From a checkpoint of a small image captioner.
Model: 7.75M parameters, 64-pixel images, encoder arch pvt, encoder activation swiglu, encoder patch size [4, 4], encoder widths [48, 96, 192], decoder layers 6, decoder norm layernorm_no_bias.
Training: adamw at rate 0.0021, 7700 steps, batches of 256.
Data: trained on rendered landscapes of hills, water and sky, 145000 training examples, 13.6 epochs.
Rows from block 3 of the image encoder of a small image captioner, named by matrix and row number. Rows with one number belong to one neuron. Each number is 128 + 32 x the weight over its row's rms, rounded and kept within 0 to 255. All counts start at 0. Numbers have three digits each.
Before each neuron's rows are labels from the 100 images, of 14848, where the neuron reaches its largest size: "peak on" is the class under the peak. Only what is clearly more common there than usual is listed. The data: rendered landscapes of hills, water and sky.
# gate: MLP gate (encoder.blocks.3.mlp.gate.weight, 288x96), inputs 0-95
# fc1: MLP up (encoder.blocks.3.mlp.fc1.weight, 288x96), inputs 0-95
# fc2: MLP down (encoder.blocks.3.mlp.fc2.weight, 96x288, transposed), outputs 0-95

peak on: sky
gate.137:134115056151099163153204104153186129105175109092131129118126090140127157099178197128102200158132121077141094202109226136126146183082127145142142130131134142131135137113128127110141173151124132127153140146095221114130165146171181140163159102128126168115128128144113135118148118190120102112
fc1.137:049108211088151094216173171121066139164127175139148069099162128192123122157154128127107087103091113117159123131139127135141129163123112117127105163131141082126094194110120061080107135131095129180092129075128117084088134174140113131125133063118164129128128128143175129140086146150141133095
fc2.137:087104128126114137127181160126127128126141125135130099128128128126150104139080183069123000108117131093125128129134128227146126139139130132124108126156150123134129154135105149133123050109111133155140030128070139087074134159134129123125128122079115123121168160130126127180130147129127070107

peak on: gentle ground
gate.76:093117169033146085077175208120090117128083137145161126069161127089137148137125056140048065162129072116173117116105082177126138127129117102093128128137153127125080148173123088182070107165156133131140116158129126080140133132117069079132138137143115113126133104109115149115124128102121174147
fc1.76:124128129129150135060140166147128092122127172132117129086183130127129149178184122109142104137124157130121131130115126128099101189131138094122130132124098129128161178146131202081133178113128174114064129186102131112107067128114138128109038083131113057129131127113127132134069139255153118130
fc2.76:134128126129158131163128127126142153133128131128070113115141095131057177134097212109124104164114121149087089146118129111041113144179207119167140129113128139122129129096123129124132128131124139127112136133084116063129089155113128148114155121125074128125255109102129128127031181186128126091

peak on: snow; water
gate.50:126140127131106122138092121156227116172128126028104119142127135117093066083112117117168180126120187138139148201141093122172165085126043145084123098058119119096148103113155166140157129127119132124078099122122118128119076152098099161132140112067128127126176139135128066160151127095141155123
fc1.50:132138127131142138128128127130155129142115184095125156207122121083183115081051048164136167139104126148082147127115113109106105106149112140130173046125129162132158101109171096123132106123137117105129134159131140136140132125074069110169179148113143132129104172144070130131198239082103151134
fc2.50:189094137115118165207137081154129132107124019166130157193124086132141163171154126097140144146128116175133165134090144090085060125112081132118172150143155252165104125126089127126101084150124128133142184135129130145122129129129140147128128139103131149128126170126127147080071139098111126107

peak on: sky
gate.71:255144147153164094080137097076171105121097151140127060086145145130173106126101092134139132124198143162126111120142109156129142128071134113100049094118140122134073124145161139141095161104142126083085149160105109142153127104159122207113100146113128168134130069131135137130167140158124075151
fc1.71:178119214145132077154175118130172124196089144105113193124131138145152124112098129111204129147129143154146154145095069129142144119105056129078140096130145146126171130087153164126131121153135065129105113153142134127121122159088165155148150108104120085106155194121137067118128138073134136227
fc2.71:168124131110087036103177102106134128179097143125092057089165096112143123175159161135036159145100094119129132129124127109127150156091112116126124125127077132128017108119092099111124184113152074183107173118156137119113083130152153137127105130135134095126102057092125130111106151131137172096

peak on: water; steep ground
gate.15:129206153115133167236118063188128128067119077094123130153132169129104140109103132098112146103138157095128112155117157160158095127111122125139164122022168147076142099106094107091144134137118099109129130201109147167126128106148151118133132185180131134113127169131134123078153152151182131092
fc1.15:096103089118098154175102151124120143076135100131248193137082109116118145144145146133158075101078148153031133127175129173130157130127185116129129128136107139159129135132155114144128098129159101130217104116124130105128152125133117163229113143124105122092114176181131164150138128130119115096
fc2.15:125129130125131156141122178137129159120150099137155090124130149144110157121128152117138116093123160099115134130123123219128121175212154127062131124117051127125159162127144203081120152133028096088127097127111117083139151161133144119148107120132116125121143130139109134144093137191127129000

peak on: snow
gate.214:128026122125069128122116128073128116182135139128141129128132158128102108128125128116210126122133128114121124128128128149084162082127136127129128129128127128135104127058128120255128128109130139164184107057128095128101128128128112133128127128128128125131128227128048232139135128140128100129
fc1.214:255128159128126171127129076128128048151127132159124140127212128129128125175128136067211145130141156137124130128128128122128215128118129128127185120181125128142183128127118185126129152122122128139051139128128128128128119128123128153128127129112096130213128128128129068128095128129128128128
fc2.214:130131116130129132106132152128128128128132131127147130128128133128224114126000027128129129125128125128127128130128130128086125126128134128120128056135128131128130128128128128126105126159129128229128130130128192128128064127124129128128128210129128061128128132128128128129151128128091121237

peak on: sky
gate.89:126126113129144079135186124157127176082145129129128110129128064144142140158136150177107117150126117087169116137079196078128127119057173166197132180133121098133161133102181084051111128144156123137114193145117178112129175140128103128129198128129128149113038101139123150070118136154119089098
fc1.89:127146122100150049104106129131127195067116159136122138093150122115150137054121102129131024129128188148150085119116049199120129103149087121127111115074142072123180130197157139128121124126101125118087104125145128131052102122150073127143129117160122078131131103102178111083111128119153148128
fc2.89:160137055164074099124129136117155126159136104127124125128114178118090128072129134119121080117161117126129129128153070143128130147125073130121102125106169108180108120147092146135109130041134219128127108128150123135093032130177141128105048144128139129065175127118082128138144054110149194126

peak on: snow
gate.210:183085125156133131128128106124128128168128132117205128128128044128141129154128128128186128166128187128128222128128189128008127128127132081128128128128082133136144128029155128161127139128128128128128134129128128139128124128141128184128127127128079128151128129128128128096128157163122006128
fc1.210:088150137127128108089128126205128128185126103138128097128200159128128055128097128129090127128100210128128126131128128128128120111185128129128128128128158102058163131171130128128114083165128192128120128130160129128128152129137126116128128129153128128128127000128144128094128091076128128029
fc2.210:126063128126128131131128128128127129128128083128128127128128084142026115173131255128255128164128129128118128127128124128128128209129128128133128128141128155128128128128127129128122131128088104128128126125128110112122128125128127128127128128118140128128128126128126128128122129128128148130

peak on: snow
gate.150:143123124238128130127085128128083126153186144184164185232127130128172128129140129081160128222129128098126128128128171066061160091118123128127135128192048118127181126081125122139142128130149075120145127125128094137134129128119140122150129129082109128128128193143121128109127128179127130136
fc1.150:135105100129014128110137086128116148135128129134097107113120026173110102141205223087128165194145132082153128137128127128132201157129125156128119122205128171153131131137094133134127127128120128142173142084104118160126099083142132031125130116108138172106127147143117123112114108126128128121
fc2.150:128126147089129180131117201129000128126128162128129128128128138129082129131157132128128128135128127172124128116127128128134129132159128127128128128133135130055128182128123130114124128128127114128125119128126128127129128129021080017131128129127128058130128123124130128128128129131127127176

peak on: sky
gate.102:112066132134117137159200103132127149129154138131143073127163132138151088135152248127101147146085039060134129140124142125128120168125140145128110154173119155198097152133052133075089132133098106124141138118128111071130127190117178078137129103099134152088139150116104145064107133146125134106
fc1.102:126127156091124131108114177092119139162161094130128120177085091103069132129086111117145128128160141154088091132133135100079065138133155124234190106130110132161110121130149123193152119128166136166124175129090133156092077081160083165056091077091076117129119125141129137135063103152084093142
fc2.102:115112099143127128126131135119132099066101128136144094121137131117152114136152133140056162137128116065132129133082120041129123104027128167132127128128198103128071128162088131090110179137127106129142128072095138126139127109052122133176119152166108134089128101096129185086192191110098178071

peak on: sky
gate.80:108096093135111192129140141162153159126130150121129136111164083142196138136142218177088156162098124103143127126062135129077171167130131151126127159148099136136128131126119080053100130134067099130145110124128163124083137163142128095231126064133128119109041119129161135103076154131129101099
fc1.80:126135125118100125106151105162126128175128156121088125149131035106136079204128133131100186131109100119091154128116155114083064129181140182157133182108117149175123132114068051142162109107180173120130142148128124121126131092110116104098132206130144122136125098116124126064084154032125100144
fc2.80:115125156131160128155152139152111142130091110167140129147117187133094150111131175128105090119128105125128143080134111168150108188169107083097089130121118157129167158131158182115096097135018120101121076110141119061120156255144126084121129128105125113173150149129110128128098131121160153062

peak on: water
gate.183:127150108127117131112132109106205134132082122092125128120074131133072060147128126128147053042123098123132131135152128174090137128127147155101131128089124165111090130145133134255207126128237128129146127099120128103128096150121116131059088132133120119118132126137144130125113173115129127087
fc1.183:056108141158130119148161134131114170145126181132126116162153146120127092110134144179109127133057077117105141096125106126115038144181137129148128122112099132129133152151118129062104085145104115125059120118073097090059107207117102098114114126102139103120093126129163168124078144102128240129
fc2.183:123140130088073166111073156128129093127127083124072123131094096105106193213125124124126208126129129113133127126145129119122117127085112128145128127123163127080111123130128151214169120169218188128145143185132142158128160036128116209123143174132128128130115128128123135132120133092125131202

peak on: gentle ground
gate.275:083091104134101134140122094111121119114109132137119133142118130117101053120187133120119136140164125122128140121129128126152125121119133143143120094143124116109127127127171144143125096133087000139192175061120063134113139171150115133213140120072144147125119168231153134095160110128125120119
fc1.275:104099152120095166138116172102114090131129091141103116131105129097101176200173202141123126103102154109128150107160117109146093156139136116222175137204151114122137155091107127104104122175133209129152135120148074119120229130152121115130138127130151128129130050162135131202119126182139134147
fc2.275:127126153068128146111118199126109124128173090146082127149126091057126173229156132126128094128129127146079142102135167115117122125158120119169161178135152164109126180149077132151133090133180172110133135211129145130138130063083128134126123154128133129148125079119135122138007128120109102161

peak on: steep ground
gate.98:091135138122095172059107126118152102104088078108174222123109137110126125127122109136123101125123120135096149170130153127046217106137130123069121129142078166102087057171085123181174098172127128137160124112114140099178101147119122211127124167130066101147125121160116139101132128122105096120
fc1.98:211106119133104135138071129130060122222117047121120146127096077106120176101146116103141211079139103142147158072191114120110129167105119112155181136130111197125159104097076132165146132149117121139135124117140141148110129115142146133118108129113131123188152133134129131109121094123149061209
fc2.98:137131124142164163124137102183149159130135128115231147158145122137193106096035130151145129123107155132124116139004112154117132142175181161109117103092127139159193118109158169086110137123100088102121152129077097102116110129132162125169136126131116130083142168203137122113131141170123171110

peak on: snow
gate.250:139078161174064181119178127127228107126172160128128165140124131109135133068127141129107151214127140086152127164073155113127207128086053112104129152155060141135153127077128147118128130142079083136103137125137051133136082131132132144147160082100127165105101131148126105137133153144109135127
fc1.250:086141106128129102161128124150087165096126119129129021106185156167136143140139123129130125113158162127150100113164109170153110175132126153112096120124140109051122143162126157090116129156071187121122114141141140101105181136142200102133042196197146130128128164034132131128097130129172138124
fc2.250:131128112090100128128134133125099119112130146144126148142123118145138131180130126132113129129127126120075127133076144098122155102120144122160152133224149187130126141124097123134129086135195127143166137139122193134104158116034123133226133255139123086153094136126131191127121128096124091129

peak on: snow
gate.148:183118071172133110108154118120125158130116147114143151037128066135166145134161194150121132128085083113137127133126132125100156190108126132138128181170119187206133116071099107121120144125109097132138154128166147159144087081142204152158085077089120161123053118138101136100130156135113063137
fc1.148:087158179125131059116125197120118108121135113110106125128137177111129131081076086148087128120139147116125125114169037161125108130138124109121120100126147031116142129135125147125125126163128131127113058129158129106078114107222107127066128128135106068149147139123130124228124129116139210129
fc2.148:119096172140125135099107130108117117102065135127134216088138135133126068153116105093237114130072143179120133123099045154130126141124116101067116094132160191090116128105177203129145128148119050147084127106136127153127056109129132151131156110130107115130087168163133130154126142129127089128

peak on: sky
gate.140:128094105050079157129143097144136114118094088120101107083118060111112126136169178145124110135126116099179106134132155156106214129108131130121122176129131147123111126150031128207179120158136159142141121116116160105105172146162129137067128095171096136117095068086156140123080152119206095128
fc1.140:126201142112156036128156127123131135129086127122098100129150111122133127109097130130113110079128119123127128126124120161135087047171030095153117111099173125095134128161124102168128088080151141120131098202128155118155189122084075127097127196198111126169164102128138132172130132112128123201
fc2.140:098132163112154203098141095169127118132065136131091130167130146118121071155143131080121151121129110181121171091127111126156107130121118118128082117130138215089131110090145113114167119155132140128131253135135065114151105146091078058128201185116155108129112080146121121165130104124126166127

peak on: steep ground
gate.143:112129160128255128115125128132113182124127131173113129143225130128108129128127127098128127128244128144117114128128128130128126143128128129254126125127128186127128106165128137117127135092096131127128116128155067118098129136123127122131101128220097127116142152111132134095126127190127129100
fc1.143:127124128134163131122074107192106149141128128147111154128127130129128128130038162069148126128213199155126037171060128122110121153121142141152128115152128127128151128132125129130128113128129157126136096114156128186086112129127128063085128128173076127193128048034129091128125122128130081128
fc2.143:129130142050127084128126128125128124128128128128020122131128128128026167123128120200125141128131128005132128127132128121132119101125012129131128128099129121145124127129131136156134109136131130128252128129134063133128128126129127111125129128131133128162124125125131130076090125070130133135

peak on: snow
gate.212:144115067127119233204117120210255087130140142113128185134127116120130134084129128110130142152126160151125146156083140115147161081119126103084137147133120137112155101051149139106151125118126151073095129136139124112154151139086133145148154124130122127131133163115115041155178157114128157137
fc1.212:132097128091135128145128134122132144130151187124126105173132117098193103117125089129135086126145149101103127132165113134093085118131118158127178150105114128125141170143107122134118089131183115040102000134142125124136138189068115244116140135113102130131159160117107059145095176115135127140
fc2.212:066142145082135086109104143115088130141141161089122140107143191133118123134141145241110094135111237123139126134120113194145174172123117102160130137081100046091143158146164104125124161231114122145116091120151141099111097138153126139139152073141123097116107131139142116141147134109176125130

peak on: sky
gate.223:139127119132121166203110075159128160136109069078167179170115105137171140138165171197106138160049112132085145136085155116086162139127153138133154160149117169139110124115125036112129154158143081131134129146122160129120116134129118134239127132084109126113050128158131134078122164135104113121
fc1.223:116105147151193155127101125161120126118086154142174090112135165155080114137129123124123058139140129160141132198108074132134114125126134131118106127134123114083132133161143170034080139136038096127118130110087121059144141192121069106193136166133133138124044103103144198129136103166115131115
fc2.223:129132183126194116103176113138126130098153129114148095162134149138147063123118119131113123059147130098068200123119132164182129077171100163121088126127082126148128149112157149040120136127135127091119090156124137068184169187058128052121107181133155134102133141154100136132165143132130176096

peak on: steep ground
gate.87:154131147163152140145075127129157119193152077101124132151135129110051105016074084110130172113163133153117113139128100144111096132152095117135137085055115103091133039079184107129125157096096117108087137115124139139100140174122122189118089116142124111154163121086178123121064111131144102130
fc1.87:101118065152129131177148112103140142101159147139153119117144167211160114142132137136129099123120099082130118162124131140191128129061141166020095145144145116117062160145142135127110127122125120127126066046088084073166158133087168086155152120125118142112141167194108129117169149142079121081
fc2.87:166151127106124183159078110134118128096150093121039165127106126095156140083169057076145181116138125181125131105137082135122084105118140146116130129111139172116096125108144136176188095101124222080159120140115101175160124128143167123082127131166154142116168140042127082138123073090136126119

peak on: water
gate.25:151149144206144117107072137164130121170120132125127094140148182160079119095093127156126156151142133157119065125190104109126089143135129112103105083135064093112201093123108179090127172125069111075033104127170123117131109148139126149129157128097112178184094054123104102146126103165140126138
fc1.25:062102172114092126105172143118106103102148098220098108127132140125099157189213118116104094141153141105132115106141133143137162140116107133152124170175147114169024178207115130167126119161128123127170115102127113087100118164131131126103190115132132125107132118066131128126086093088149170076
fc2.25:186145067114127122119064115127161126161109109105086129128097116081123077128126124127114125000128127148131085156178150134140127064130125136150116133118132124093128107149096134192223121129160129097147049136118139170190170147127114139093133189177093159147134083132115115149128116123135128144

peak on: steep ground
gate.61:128128074128225137128128128128128105128128128128128128128128128117121135128205128127128077127190152128128128128128128128141121128128128163128128176128185106128181138128142128062132128128128146096128128101128112128128169128140128128128128128243128207080128128128128097128128128128128128000
fc1.61:128128128128112157128128128127128128128128084060128165128039128128128128128128129128140128255124082161119128128128128128071128205128099132128103128145128128128109128000115111149128128128112128128128115161128133194128128072128185134161128128115128191128128128164128128128090062128128089143
fc2.61:126127128130128167128000130128128128128128127129111129129126128128130131129129129128129127128127128129127128128128128128128128129026128128129127129129128125000128127127129129129128128128129126128128126128128000128128085128130128130132128128123128127130125131129127127129133128127128241128